Rows from block 4 of the text decoder of a small audio captioner, named by matrix and row number. Rows with one number belong to one neuron. Each number is 128 + 32 x the weight over its row's rms, rounded and kept within 0 to 255. All counts start at 0. Numbers have three digits each. After the name is the row's rms in percent of the matrix's.
After each neuron's rows are labels from the 100 texts, of 14976, where the neuron reaches its largest size: "fires on" is the input token at the peak. Only what is clearly more common there than usual is listed. The data: synthesised sound scenes: up to three everyday sounds over a background. In brackets: how many of the 100, against the usual share in percent.
# gate: MLP gate (decoder.blocks.4.mlp.gate.weight, 512x128), inputs 0-127
# fc1: MLP up (decoder.blocks.4.mlp.fc1.weight, 512x128), inputs 0-127
# fc2: MLP down (decoder.blocks.4.mlp.fc2.weight, 128x512, transposed), outputs 0-127

gate.39 022:128128128128128128128128128128193058128128128128240128128100128128128128128128128128128133128194128128128128128208128128128128128128128128128128015128128128153028128071128100128128136128225128128128128128128128000100128128128128128128128128128128128128128197128128128128128128128128128128128128128128128128128128128128128128128128128128128000128128128128128155128119128128128128128128
fc1.39 021:000128128128128128128128140096128128077128128087128128128128128150128128122223128128128128128128124128128128128128128128128128128128128128128128128128128128128128128128197128128128128128128128128128255128128093128128128128128128128128128128239128128128128128128128134128128128128128128128128128128128128128076128128128119128128128128128128128128128128128158128128128128128071128128128
fc2.39 011:128128128128128128128128128128128128128128128128128128128128128128128128128128128128128128128128128128128128128128128128128128128128000128128128128128128128128128128128128128128128128128128128128128128128128128128128128128128128128128162128128128128128128128128128128000128128128128128128128128128128128128128128128128128128128128128128128128255020128128128128128128128128128128031128
fires on: "," (77 vs 17.4)

gate.336 156:051126082127110120179134030109119100056068085092129161075121134132126093123176115103112105154152118088120111104132128128127139196158157133106128109111125119215129124112188164146129105159126171203148130121125128131119135128123102133136103131178049154107163148129132131134133143130046178148140102155113183145068126122121108159115129176122152122109145144195096133112128195097192098103130
fc1.336 131:104141046113130131106182115128137102079092152150078108133118137142100230111100128068144102186129107079128127111124067139135130154121105138134114112081125180157171070130129140126154071187159192110070105115090138177129122129099138151145126099137088127104201132096131082143126158130147136134107067182113105184124129165099112159221125110174113149154145142164124127107141181104088147104121
fc2.336 111:118140158176141130127096134075191133129080133000146112131119126107139143124084130146183092128135156142166116140108121133127131197104143147149162130126117151132048215125127125124123159121151100154125155123135105087110189103163169088134125131135082128126055130108127118144127185134087125122128129119128094097127129135214146113139133109125096090051129129132118129126131038052108190137159
fires on: "quiet" (11 vs 2.4); "whoosh" (10 vs 0.4); "snoring" (7 vs 0.4)

gate.382 150:147128143069136126122128152125139095161126142104033115134093191130137177000100125129046169154169145096113141197118109100110129118123134134123108118121044177151139109120124114171131158127154081128138114065120129110094111188196137109137127067095162127145129132105110087119104119129148128178135140102090141134147132148178111116141116138138122165164117111155202172139142110167112118080171
fc1.382 163:156102192115177166058128146098125113126100132155103172125126125170162122174132153073129145168078105135148131103024088139126139126135126102134168121133103127131195106173130123130210117179159138169184104127128165108109124121105201131152122042133132084117128128115049132094066122130189128134139097128131124114184144137125105137135115075127126139151067129209124133110136088162096120117153
fc2.382 156:123132116040139131170150085131130157121173102133044111136134128131149113110137052166139188133129145088112117132175152092129065115131075125084114176145206136086052134126052156110149187157124121132192145127142129120166148129161109131139108133156111124125124115103166136143074098105089141148097180086096151139148123132165149126106103210160108123104127118131108155097146071128134167139043
fires on: "then" (18 vs 8.3)

gate.161 046:090133130128128130176045159128128128128128128128128233050128128035174126127128043128128128128079128128128135084164155126128123049128128128128105224128133128128139128125036128128129143128128128121128128232128128128128125128141128128128128143128128093128128128099167128176128101109031128060136210131127138128128146128128128128128128159133128128128159128097150199122119107131128199128128
fc1.161 066:209128128128128118107128128128128128128135084128128128255128224147128128128128139143138128137128128132128128128115128135128128145128093128128158097128128128128112112128128127122103128128128087198128056015128156141128120128123128128128128127128143128092128128164075128097128128176138128198128128109128128071128128128128128128109137125116128128147084128255128128137095128128128038179128
fc2.161 038:240134128181128128136128255124021255124128125128128128203128126127128128067128128128128128132128128128207128128045128144128059128128128137128128128128128128128128128128128119128127128173128129128119128128128128133102128128121128034083128140143114128128140128033128128128140128128171128143128128170128128128064128128128128128128128128128128128128128128054119128181128128128128128128128
fires on: "car" (99 vs 0.9)

gate.342 016:037128128128128128128128104128128128128128128128128128128128128128114128128128128128128128128128131128128128255128128128128128128128128155128128106128255128128128128128128128128128128025128082128128128128128128128128128128128128128248128128128128123128029128128128128128128128128128128128128128128128128128128128128128128128255128128128128128128128128128128128128128128128128128128128
fc1.342 013:217128128078255136128128128128128128128128128128128128128128128128128113128128128128128128128128128128128128128128128128128128128128128148128128128128128128128128128128059128128128128128128128128000128128128099128128128128128128128128128128128110128128128128128128128128128255128128128128128128168128086128128128128128128128128128128128128128128128128128128128128128128128128128128128
fc2.342 012:128128128058128000128128128117128128128128128128128128128128128128128128128128128128128128128128128128128128128128128128128128128128128128128128128128128128160128000128128128128128128128128128128128128128128128128000128128128128128128128128128128128128128128128128128255128128128128128128128128255128128128128128128128128128128128128128128128128127128128128128128128128128128128128128
fires on: "over" (41 vs 6.4); "<end>" (39 vs 8.2); "then" (18 vs 8.3)

gate.247 067:211135142148128152127127130128119158139152127130123191153127135105127127221131181128135090133125128127103155085123126060128128151129128128126149136128151128075128090132197128068071129132128128107126000142110136128170095130126127128125129124109114129121130127118130134133138131128090104154120121124128128189127128128128197127118036254120128153117114130108107124128158128166146129128142
fc1.247 062:121128084093123191126148128129128131131126134162129076130129123128143116128128129045127134135128132129128158119131128127093129139138128128132112129129039128124147128124086128129130129128128125122128178224129096109087153108125128128218129193128064128140142128120122128130127165129128067089072129127128126127130128127134128128128128127149048000153128128135123230145149153127134130129116
fc2.247 058:128130128117128059124135118128128128132100128182128129128176119205128130128127123123128128128209130128127184128128102127059128124078127154128124128122128099076180235128148039128132112168122131128128128126128129128101131128128125159089124128126112128127255128128128128144049128128189128128130116128067135129135133128128129128128201042128125250091129128133122091127128127127126128128128
fires on: "," (87 vs 17.4)

gate.502 103:049127180128057146091145119125134104124005186094131098161043128126129127054196157131145098185158128160126128116132125170119132060127127168128136123127152137182100100128157100126157113191128147134134132129080096133132131103063096125153127068137092129126118130129105134129135126112128155106114093162165127109129120130149080130152131156145120201122134126175078131166126132095077077165080
fc1.502 093:128191100126130101096139115070148120110117159203126184151171155099210223104127118102132100163159097134128133115120137112147146127126082142128107105102129126176102065128124198107117128127177127104131120128086158124149088128081122166130165102114129133128128104136132144127114126104133127116201123164140081119125099130130108168193143000128128154072189156100157103129122081184122129133077
fc2.502 081:090122131144131079125152139130206175129043129111079157136125126127130038120133114110122130144131105141132147128143127150127162141139131160121045131128097128133124126127128124129171172125141125174206000141110121115125133128131123131177132144147057130190134128123142128129102180115088119150150128125125221106124130072168117128138135123223090129067120128176123104117132127121129122138130
fires on: "quiet" (100 vs 2.4)

gate.403 162:123151169125186130162168128129147155096116090104096206144126106161133099128144129057116102209092076137136114133105104128128106114121133101091166115115093102128179075147163135120121094235171178159131078120125138089127141131067113077186121091255083100128179128150113161127087145132097118126167127106135120126129112099154149171133108123119142135130127131188087140131099094086116124123156
fc1.403 175:189099068132125163194146136176112161108129128142131136142149117146000161153109138126131079119095122123103147086113125093108102132091071138127165127104103117034137113173133155105082149130131133092097082151139133132127135184109089103128128193105089127121255110174149123143129128162131139121125091128122131128124131100093156123113073123116138124185106131125114124103135217143131162118174
fc2.403 186:130118162172135072106141182097145101121110099156191140128125137092120136105134155144148133103151097108150127136146128255128035145108128134126142111124190097079128113128129105119173143132150144094093131140122128167139087132129137146110091161108143139065109131047158145120072163144130129146157111128120121129109098185118195144157153109189141193073109136080137109122076151154118113038099
fires on: "over" (66 vs 6.4); "<end>" (23 vs 8.2)

gate.73 149:090167159139071140191146127129131128061052128114113114173088121106102131144137120172151129110115138134111103148162134175098142197130144160129125116097118082202101126120191145185126117142125162193109060133114107126097153138123066132122128135125074192097128114171129125135107088115115170133203069125131127057077121147167125156144123156126171118093123142145103110121126113213207151142113
fc1.73 169:017132111136070109224127103087128111055098114055155136117008128117130101126192121177119132144128134145118107127150138139120151141156175085121151139118129116204123130126166120140091114130097189142160145124140125118095127115097148065130128157183080143128114122142116149116136082122106145128175149165129150086108140128128089129127128174128191125097133137088133177119083147128194126156127
fc2.73 158:134131127190071149187138128125096100094114126188156145145117110055129095139162136141093107102145141128085098063105124137083121118108134083094164144202125139136156105149176112224158095178117179096175133116126154126105091138123131134125106076118110136128124118131034128116158092126139133144131160123138133132141144127126098120109107218146162195192145136050096126124127089055149128113089
fires on: "over" (96 vs 6.4)

gate.137 035:128128128079128134128128128128128128190128128128032128217128090128039128000089128128128186216128128128128128128152128128106175128255128154128128128128128250128128109128060128128149128128128128128139128128110128121128128128128128128128128128128128128119128128128108128128128128138128128128115161128128128128188128128128128128128171128128128128128085128129128128128128180150128080128128
fc1.137 033:128128128022128128128128128143128211128128128145128128125144128191128229128128128128128128128202128128128128255128128038128128128128122128128128128128196128121107128128128128112128128128128105089128128128128128128128128128101128101128128128128128128251128124128255056140128128128128128128128128128128128129128128128128128068128128128128128128128174128128128128128128128128092128128128
fc2.137 023:128128128128128128128128128128019255128128128170128150059172128128128128128128128128128017128128128128109128128128128128128128128128185128196128128128128128128128128128128128128128110128128128128128128128128128128128128128128128128128128128128128128128128000128128128128128128128128128226128128128128128128128128000128128128128149059128128128128148128128128128128128128128128128128128
fires on: "over" (72 vs 6.4)

gate.238 024:128128072128128128128128128128128128128137128128100128128128128128128000049128128128128151128128128128128128128128128128128128128128128128128128128128128128128128203128128128229128128000128128128128128128128140128128128128128128128128079128148232128128128128128125128128128128128128128128128128128128128128128128128128128128143128128128128128128128128128128128128131128128128128128128
fc1.238 013:053057000128128128128128128128128128128128128128128194128128128128128128128128128128128128128128255128128128128034088128128128128128128055037128128128128128128128128128128128128128125128202128128128128085128128089159128128128128128128128128128180128128128128128128128128128128128128128128128128128128128128128128098128128128128128128128128128224128128128128248128128128128128128124128
fc2.238 009:128128128128128128128128128255128128128128128128128128128128128128128128128128128128128128078128128117128128128128128128128128128128128128128128128128128128128128128128128128128128128128128128128128128128128128128128128128171128128128128128000128128128128128061128128128128128128128128128128128000128128128128128128128128128128128128128128128128128128128128128128128128128128128128128
fires on: "then" (46 vs 8.3)

gate.427 027:128066207128128128128128128090128128047128128205128128143128128128128128128128128128128128128128128128128128128128128128247128128060128128128139128128128128128128120128128128128150128128161128128189128128128128232128128128128128134128128000128128135128020159128131128128128139128129128128128128128128128128128128128128124128216144128111129153128133163140128123128083128128000123128128
fc1.427 035:128126128034128128128117128128158148061128128117128184128128128189128064128128128038128128130128128183128128128128128136128128128128128009128128128128128128201128129139200128090128128128128093128130128128112128128128128128000128061191128124185128217128128128128128128128128226094169128128168128182127128123128128128175107128210128128128128138131128128127128128128128134097125100128128
fc2.427 029:128116128128128128128128133128128128255128128128128128128128128128237104227128128124128101179128128184071128128128128118128235128128209170128128128128128128128128131128128128128128128128128128128128128105128128128128128128128153128138128128128128128128128184128128128128128128128128128128128128128128128128128170128091120128128128128128081128055128128255124128128128000128128120128128
fires on: "quiet" (100 vs 2.4)

gate.236 062:140146117128122141131057128132128128059130128137120128128165127157127128130128128128109127128127210125128132127130054128128128132128128156128117131128128128128128143000128048134173112128128128128122121084168128128128129128128122145128128021128127186103127128083130116142000128126160128202167128128107128117116136128128129128128137128185128115128128128225128156128140128128171205124128
fc1.236 062:130128134104128130017128132128128098186128118127147124117128128053192128127138133128144128128200100117129128000126128128129128128119128128146243148199136129128142068128128123101179129140128128128137135235128128111128127090129128177130131128128133125129128128113122128128236141139049151128103152127131128128129127128128128128098148097126118128094091128191124075129128156107074120159106
fc2.236 052:128103108104128155129128129128112160139176066128130128098157126159127014118128208172131132129128127131128186128128128128114171129000091111128129212127049127082130124128128128126158126128128128124117128145183153128128128172122123129130129128156059128127187128132122128135128128128128111127128128155128129127238083128126229140064105128099183106128148115157144126134125130095127169128098
fires on: "over" (85 vs 6.4)

gate.75 137:071148080063127124087109126074143089165054130133124127158140181139125159104135151108116088234148094128157143129104103173128157140084110114097137076095134135249127115141172154136133102185163187176117111145122128077080117136087102128137123096169147144105127124116139105147127128093119131128170131139113143139128088106109106149223124116178121154100174149137187120188145146102112126138120
fc1.75 145:044153089062143115096136097128135128101075103143152157225130128157086131117136155086129075151132055105152134100107110163128139140078120128058128089104107159218146080111128164147110113196182212166087130140105128105098128135096092128154097105143101178116150078126128131157095159093081128123174112200064128128120114129127120169150128128166136148128162147149128124142151157131126125141114
fc2.75 157:130105155197128110148094137115171137114104137126123106147104117038125146167062106185070115115101109141107145086116145100129142203128116107162163138141082160147096138160190128091164197074145098104185128072140127145108177134090164078151094133190123111190130136147121147133134183133119106068135143129199086132155185054137102103144128127127111129129096111127087122094127070113111103101148
fires on: "quiet" (100 vs 2.4)

gate.227 085:184167183123129179141136112133128128164119148051128125052128125164134147128128117130128082130135199131082130128132134087126128097129147125127128127130128121128067192128128122128128166132101080129128088129128124111087128128123101127128130132104116128144160122129127098134128130128093241130111128127140127142180128132134127127057127142128113122018135128255107129123128203074136128137150
fc1.227 090:131130049126117129086178191111150078131099126127175119151069155097129164128128130138141141163177118129128181113135136160128039124128130168123132130098186106139127028130097113047149127132133128100128120121076128128128103111112121138141146128128114189098132118125189202128126124124130130126130116129125175060130120128142128135129109133154130128112163112125139131136112255129068128131058
fc2.227 074:121127127129128139134130129131060129100123113137143061094123118148123121125101134134081124059103118125132103161128135141117127128123255143192129128122114112130152128122128142255123141100089089128127134109129128129128183127153122128145052127065126144117117109128114129220103114155183154128128126146062128130126115145126138126126210122126126083129226115190105085128130146134128128168133
fires on: "over" (100 vs 6.4)